Weights of a small multi-label image tagger: 64-pixel images.
Rows from block 7, named by matrix and row number. Each number is 500 + 40 x the weight over its row's rms, rounded and kept within 0 to 999. All counts start at 0. Numbers have three digits each. After the name is the row's rms in percent of the matrix's.
# proj: attention output (model.blocks.7.attn.proj.weight, 192x192), inputs 96-191
proj.87 096:503430521494580499441517538521546508449485488499439557495454526387508539551536461421474462521505544577488510522397499465541488515511468432482507534562534446541507538524547498496549534515473505519492481466555488497504468500500450513467524451505501620482553475510538469461479475524456529578
proj.88 093:575492490517553525543479540436568461498465523524581532522520515535474505478568461518503433477484536560427466566378451499530460455486476419487520486485554466448514528508513471482505514492542479539503497572478495495511491495480548409517475560485513445529568528472450456479500523449460483518
proj.89 096:565483383519455523394487515441535467510450529520548447482466554508489563526516482562519470455517538503426565543483499483499417445546538523556528563464505445515504528541486452582489547526465462479507547486514480448519529473472426524435465510488445534548489444519596495491467439457560518531
proj.90 104:459466454510422539486536427461446585469426486460425567517518420492461490487527508462539498509452480510517451618496508473502516586478444441528496509550487433425526519492537520479546513473460446491571490455504542490534481492519471464502518502506563552438521557506465558510476527549564411576
proj.91 108:465446427549592490472519460400559533453524468469468506475479489445497530520494507495487481523525467472431525442539418506437510444517521545446500542485553465532490583552527537530471559472521457462536569568490501551405510451505430463494442622449475521554448502474503517474543472518465515535
proj.92 091:478492526536500526490549579531557475441440547465421439476473481498482558517517422481440462517434469507498489514464533530521512506582432489507518522528567434507489531572483533511502491495568494496470494427504549440542514525462472556493452432530476513549574531475479475471489432484511469542
proj.93 095:458472451497547487491494559529527563503429524514527508486540520554419470558559464456422520481527461526490543503468539463435424490504511435505584418482514465537485515565492523547483498489499536446429508524543433481541486463534461506419498580530509491495452545457527523485481491483483524416
proj.94 090:516491433525443512458461441450457518483492473538562518563488416473497467562417472511437510503530554426489521473525527460455555496483513550479477525477418428552465416463466515522483526461474518482546552516450521582411496566488542576475473512507565513476489467487540566504481423562469523528
proj.95 119:453514554402454504485480498523451474540494475506522518573473475480549499570537522466481508512561533488470552449465479515533533517446460486474522492490500493524531470545493494506535452497458557492472417460464499507486473476547561522515508372454498526519447534554464440476577502530513589405
proj.96 110:450519501440520481492445484548458486466483454522392553526465478506496512527496504527513478454493481563496461470436524501575542525498487502494503557504467541511559499559465459501473490475499486491476453459571483509459540499500464448494516424471495655469499456457486530507471359507481477580
proj.97 098:456487499539424482497472486526460436520456506450526551558450505561507457496527574530519516485467465549549534527522517464551545500473509441549467488557496535503516504509507425533487524474499508465517489519543567550547538558570485524534513472545448470448528452512487488470543492523529448418
proj.98 090:429489521535515524431554485483462460552506461436498466502495469502545504484492495486596449500517555546563493530471529466575521570590568445528496489494529474409530488511537566500511601476486527452494468436499569460527486479480610596528580478491516502456493531439505526512487462558495514526
proj.99 113:556579527528454520546451515523505540555558544496519486524458479487471515494557472517469524534506495508516529492475491573478540482505477528448505466457513410481487518472531602541447452522462482528569452490443557514515461559502512518540513499551602497451559502502470511507476498512464434581
proj.100 101:487496436513589476437455616464434553471453537486462450487505475458425521509541475500459449445488512537505471525463524524540530487521418452531495501493430510448528497513495462518460445461465555499455525479545455462497527509502480472517545524502420526481581443501519489493551513485447486494
proj.101 092:545469537432514469534540494551495505508490550524505507488483513529489494544485506499502492550504520481509439480481497453605602586537510464493460528479489494518496531473535443429447446500440482501481513469467492535534528490486542533507488500525446577509532547479442473478498492471534477489
proj.102 121:492455472508500516499485479556583576538482540517570519615485456478541487548522469494465543491470520513498415514511476543469515541525505449427497469463418581448538477455478460484518577478543490511504440528480481571505466529527501457558474454482502477450480533570548482530489397512488554467
proj.103 091:501453522490501481480476532512577535456460516420447461520534517554549543492419542494509511521509487506510497346537453562429488512517524472570565480510510481535541526475432492473503465546542497469474550534577498477476454462489368548438471473478513425453469483553490507443491577469536595485
proj.104 115:512506539529500479525513508542525489523551555485477572533401489524491477457500516428537491449519557510472446524469521496542529544478497460535441485464508597439461479532470472535488540526505529515456473568484499492531522511486503496462488610536439561513506520488494478519481428484500463600
proj.105 101:467479511562542517475455525447540503455533498524449470536478439480453508507491489485457467456524505547486458524432520501440519484494386544490490560431470495493471521501522464555468499530505500456487469518592489514440527490498495444465492508510520547456566444450449515433463529441485420533
proj.106 088:450533495527480484493463520491470528519473506512520473526513552510475492543505558535484462504453490454414546432558526503425460524486463497446484516497517555537486516582548493498505426573523505551579493519526517563440498501510575501525473494462521526456511489550557497541477508503528478495
proj.107 100:531416564553542523452498467511503493487511493471530593475471520525502468432484495470521504485521503516449480523520469477501568489529472469521492437401448525483535521494450484468510505524421509462518560514534419557443451476498490522493560536501494577459507400508507497533402440468469501451
proj.108 083:487506456481560448618489482516499440544563548603545533517447520491527539477444503519495474464476455536435460472560433545446540478527457557470456507491466551447502473516461421552465512460466507482485472485441529470516487497606489524600490524497461570439488517531441470508427540436552466482
proj.109 107:516512541541543521457501516434462498416505491512518474496511517587563558553501521527553472515565497468472541537593513498507489475514578515537505449504426541477449543477514421527492480473444499525554523497530463519460475498468405496517535545503468509613481512462491502468482375529421478596
proj.110 120:474473381473471511485526505498515480483445478510454506507463528511428462484506513459523539439553490534490526444545504563516503507558594534550536483458483514471523486449432438464524554490569502494540491541494468482497479533459627506561487458470525491542561444510547497455488536453515533453
proj.111 101:525440493494488471573531504487518494520483443478529532442469528567456551436452561443516454488457482487530461436503449563538511486493510474503522558512553540483512490522476519467425489559509490526510565456454543558532535556469477448474472631491483503491514446456426521475456498536554451486
proj.112 093:432515551442518479412509537538467492508531512521434541531569393436444432501504475569437455527472492526588540494535512498522468489458493449531518493529487440497380492488511530563479525514455543421486532408474490506471495473479506496545520503435492485523611465503500487456533553481463514538
proj.113 094:469493542463510569606498554528432497461571504522469451527523478500532387510458481534512500520589467556519460521449503477483565544476423480500444472564509447523481448492544536486506543462412538497523505475490592462533430524461459543512549477459510469541454530474510463506527579468521492449
proj.114 103:515528505514544479471507545535562462534499453419477516434457496552478468427513510453527448441468499505482601500546523534543460507440490543485496466446469570496499527449423532456533484505489456559480465519478503505456504457494628508552430472543486500498528400444487500443499450549504489504
proj.115 101:495468464594580494533487533524459543517547464494571470472550493514480425499498541531495475512517495467472486479617453532476495495582522483507505485462541568563477466491552474466506509506538433522550481544501520445524486555509477518434532541460527419482466561501463496470531594458570517477
proj.116 115:449505506475446495527557581485415523433455512529427538507556512493489494516426446518502498480499487490461485550580469566519469493560576551480496449594544486485423478467525594513470545502564494514464521559463541519524505538456592491533447509514505435503432590450537507557516539546595523419
proj.117 101:457518543472456500485495506513437481430487423493548463490545507528477508538570550468502523516419477531538491490514534443485472512453503498589517477522418518527612534482520487444484546491526509512503440547490495511521485446548492463545521452460480526518453547555455587500538492508479492578
proj.118 100:510523497580575465487447485479585499477585495567491477470468510491530515497572502454540528499489486506563470501526536480511586589478454539499428454573482487484479498459413522515500532564496486480508566550473481504446493478424435531479493578485490545468537491477487510508465497505469535463
proj.119 101:457473480510560542485510457530549474495460489385480506494561502494517450495505462470501460569507455461476517504529412508475475453520536507437554513577481522552520520491489420429477447451546490551524529499476455509503475514484527502568497486529556590520364551528532516483393420467508552570
proj.120 098:508460539468520470493525499504548535497460496508514507556458457495520507456448475544509493475492451560416517436408491444458456518485414506410504518448429560481476534435508444489506376598472447457480506489501487435482497486482521532442484499501587460531489489472535475473488501526480582502
proj.121 099:513500557490492519545441453483558507510551458481498509555461454527523507482524470548512506500509568445528518567505558469535494529394471605452452529589489553493460501470484439505503510462492504496520493455514484493516496517476545444511599446470523522500510471488472423467492506478498564501
proj.122 095:472431523578520491422493536475506487481529518544502431489566482538477487455459498512507513486488437529504430522570550469507550465434575390437490504482517446589510512487533410507490475500514529500460557491538492484501483423511541502471516566512522490631491456499462445538521523441514513506
proj.123 113:536521504418445485452521530496489531535514463422525550570530523468472443543527445516448521471527448465500480497495428581482570466516515478449520465456569538472544534525466586462494564462504486479547453442493516502469486554555499560485522539476546509480440515525458465480463549487482597491
proj.124 094:555416518438432471482449430474458504533519526523545445468493549480538497510469486480494551524411496549497516459550564498468452504516489552496515455550448462520569479503411502472465553531497516495472513516482488455522473472520453519501555462577529441407490493447451532546497475532570523451
proj.125 094:493528603513428508509562475503492579569496454434503459555468535469532513498505462554489538569523482507532590467503504373421499467505549494500474506516451522542446488559477503508449527551518573568467528464548534461442440534510558514440509496488544502500549527525505451511525575563514479530
proj.126 105:454500465507480531466484427357515493510479513496478523522528505480557491516591526456501529529477514517458478502555530496560533486529511484487526438461494583476493473471436505421448453461500408522509495451460530483546518476477407514495473531491530436501428498476546486491510545488452500487
proj.127 107:529495564518532511478534514544519543551560501491503520484465490459535484465545477491514567523454479553508423534521448453515577515430480506512481509513482443574477550580569457551505508534499489475476517497544485524520478471560549507477493554474410489527434513395542508485580562511514498438
proj.128 102:474531421495508474522477463475559482423489598516418474475515506511562505543502557430480531511532468465515580519554515471481486468494495587520532560468571476558525580555541502526512476508520398507457472493551433493483482534456539511483442582513551496565499491514515420540456487444516510489
proj.129 090:534471465483463432502572495462501483511488568477507513535513448495571521496573464487495467492487497464458517553545472500581495473491498479475506505490520519448539490534473488514534509474501453492442501524480463479510610538511494475520450481541506569511577531506549541423494467525507493449
proj.130 089:526478432482509502475548464498492454499492510370469469486561529455511509530436531508451468450492455513531464484436515483496487502501636427437474501551507453476511525548519477540492497453531527424501469524487493560570457478494517509461496516537502467481555462487484508606559532520485514466
proj.131 081:505556529500490517458544483506499451528519536516552493530602517482430491520522571530498574472514551493538514506486487474471535413566574542580522525500471473519547448492479510492472503541527524460501488570468496430507537446449578535526459467498533432545498442478420553552497493489503542477
proj.132 105:490522570508442504540512486456423488483523522451512556481458518503478557442521509477437472479480514469510455544526493512502498532497449518490448512559526471499488502457474516526469438482492571470449477517545501503496483491490492567507470407576461448508503515434504491530545552457518482431
proj.133 154:518522536506538490579483557535483433490538515531495470501585570490534496574511525576485511547553488514449502493497514458469499530482482499503517490497487424529502529456517544542479513523528517481513583505518492481474498478467461513473476570491509547546527490463465486491482440507487454517
proj.134 091:530484564443437477489558419480449503478507496430513439524508514531483501483477448567496477505484489523597542476528454495430550497425518524440510444492467487464521460433522459502522480484516491506510516558524539539478479487504509497433525567497542547436347503530494492504552505506557463540
proj.135 093:499473510490518553498499500495494418475521536445468476564545528542521489538535487494532522490569476510491551504481425441462530454524485552555542538517556549514494549501525558494489548493459623425463579453479467501510507475496498491509549479563589400488489466481528484526514527468523495443
proj.136 091:548535497496447415499488398466515539586519462476470496467551563487579500515476580498513557484467576563554459455545524534477502559457511539468433535510474493530474540503494487495471492444412527452553480483534496508510394568486567511490539472508539449438519523570453519482508518491565479467
proj.137 108:557466525444594552497532501492454508520513522529489482498620559472480498526456518526466506555456505511533471553491454577504510479532512500500525451621553556518503486438523546474535523492484495546487457489489501565513585463579465493547473509436456508459568460469561491527507505489499490493
proj.138 098:491444436457471481493498480446496465474494449520547494511481587536541562464444564543475526514543494461522492502509474589425519468547455505464512495542478545438528509498480529467486568489493525553421473515504517501495520515490550525543536470487452463506461513534511483531463529498531549519
proj.139 099:523511524449505538539462518480518436476479508557479559521492391476487459451529554443521544534557506456489468428536497513472528443538487487540486463490527518483540485521493501464486493535496533518429419522483512432551491460480560483525493458483475389466420507515516452520391605472576471443
proj.140 101:534533469433467491427499458555456547503512503479499503455535483446480504506502491499528490485500503477484602562492450539510453481538455514518504495510437495471461518563552549505471496431512427455521487523500584523491518523572503538475614515498524458536445541516490496581459521485488461549
proj.141 109:519532529388459547442475490514504521496484470513515479526515488517462460427496499471505547460512466474564455514482470503533542564588471537561490487450452485471448500538474465509564562502470488422469470471608477442433474456526506533512583409488476498459417490468448506508516491482503496486
proj.142 100:488576539467504490516501535550560528597471462510517485509497528516577561495566496497509510464509428508521513494447551527513512466522515553548484482512477531586496542460433479485489453476480547525495449537448485516558483516555472517544528450532472514517494527596439604475512448560462494520
proj.143 098:536561526491563516429440560566515432411537481518531515543519513488535447479622558479469509480444485515501462505586522509528491452481570530563531489556479511537453561540514563494463552561567527561509465444517424470524510560440429463518525469509540519466579505471497510491468436556484529477
proj.144 095:509515498480466515534501544443543512501481530478577504491499496415524487488481541526532466466399505479547470545426439510494528456473521503527437530493430483578505461430551480503439521504505562409529497411499488545484452495485525435480567577532452483437537486500490506451598499514518479481
proj.145 094:454454502496486491488539526512507465499526481547444514525563404514419527463523470528475471471493529527561497557518543457497469515481453464574463481464483495514477489506521487464472516578500487491482577520571498478518502526502469516429555533438567490513562526623471533498546429538437512589
proj.146 108:550564506463578517508494537495472509480539484499484477532501472510532499415504525378497524555511573429575458488481543555473530500554538605465488477427467559531555459506526556546487487479528511471485521540474457525535423463512537487505494496422478488574513505495487492513452524550517497429
proj.147 111:472484523482483479512489526398467437471507475511490476527486490535471488553436475500453501496478464479468500446503501526431470513503435517455525489507568538485510545461496582494465455493466453540506549460535490543475535569534410529479526498558487505494504557537521572542541471513510513479
proj.148 096:596515514588508559523525474503544460488521522488521560495504494531530450481536528582565524496567548487517462493466493567483554509516482517468464524497543382465471491521484488542488481481487471486437523433525471481512484506494478481430479493539493521481517457490504540547525460476497515549
proj.149 096:533543530500497497508514520494439445447437520526527453531467522577535497524448544531542445440489548497457540404540521481487572477526535519507463494485561488482514512457440544534481494565500528486535506558498474490489517524453442485527547501433473497470563529473524476513466519552451486478
proj.150 092:525432517489451567548509539597491458500483553491524498587557554462493495476533538494563538484540571524537464564450576501517446435528494436539545532520507459451460533513481478515440471579500568457494499482523511522495405520466451480460586450479482549561498542509471437478517581488488488515
proj.151 094:499503432519524550480552460531508433529561464473554467428536564496452499512398572513515505476496499418534545407443516459443502511485541484472490522507499472461432455451479514476490486522467467500493512524575436506511562537497423466407495494474494552579461556499513532496556524498501466564
proj.152 101:465529461467492446485538463498463473424457462537532491490457486509536540558429537528516516514495469486414548469433537422518434533457522506498431537517571460469505525578560524548520556520505506458506579450517508483530476448451551514506457564466473458480512545512511555472607542525476470450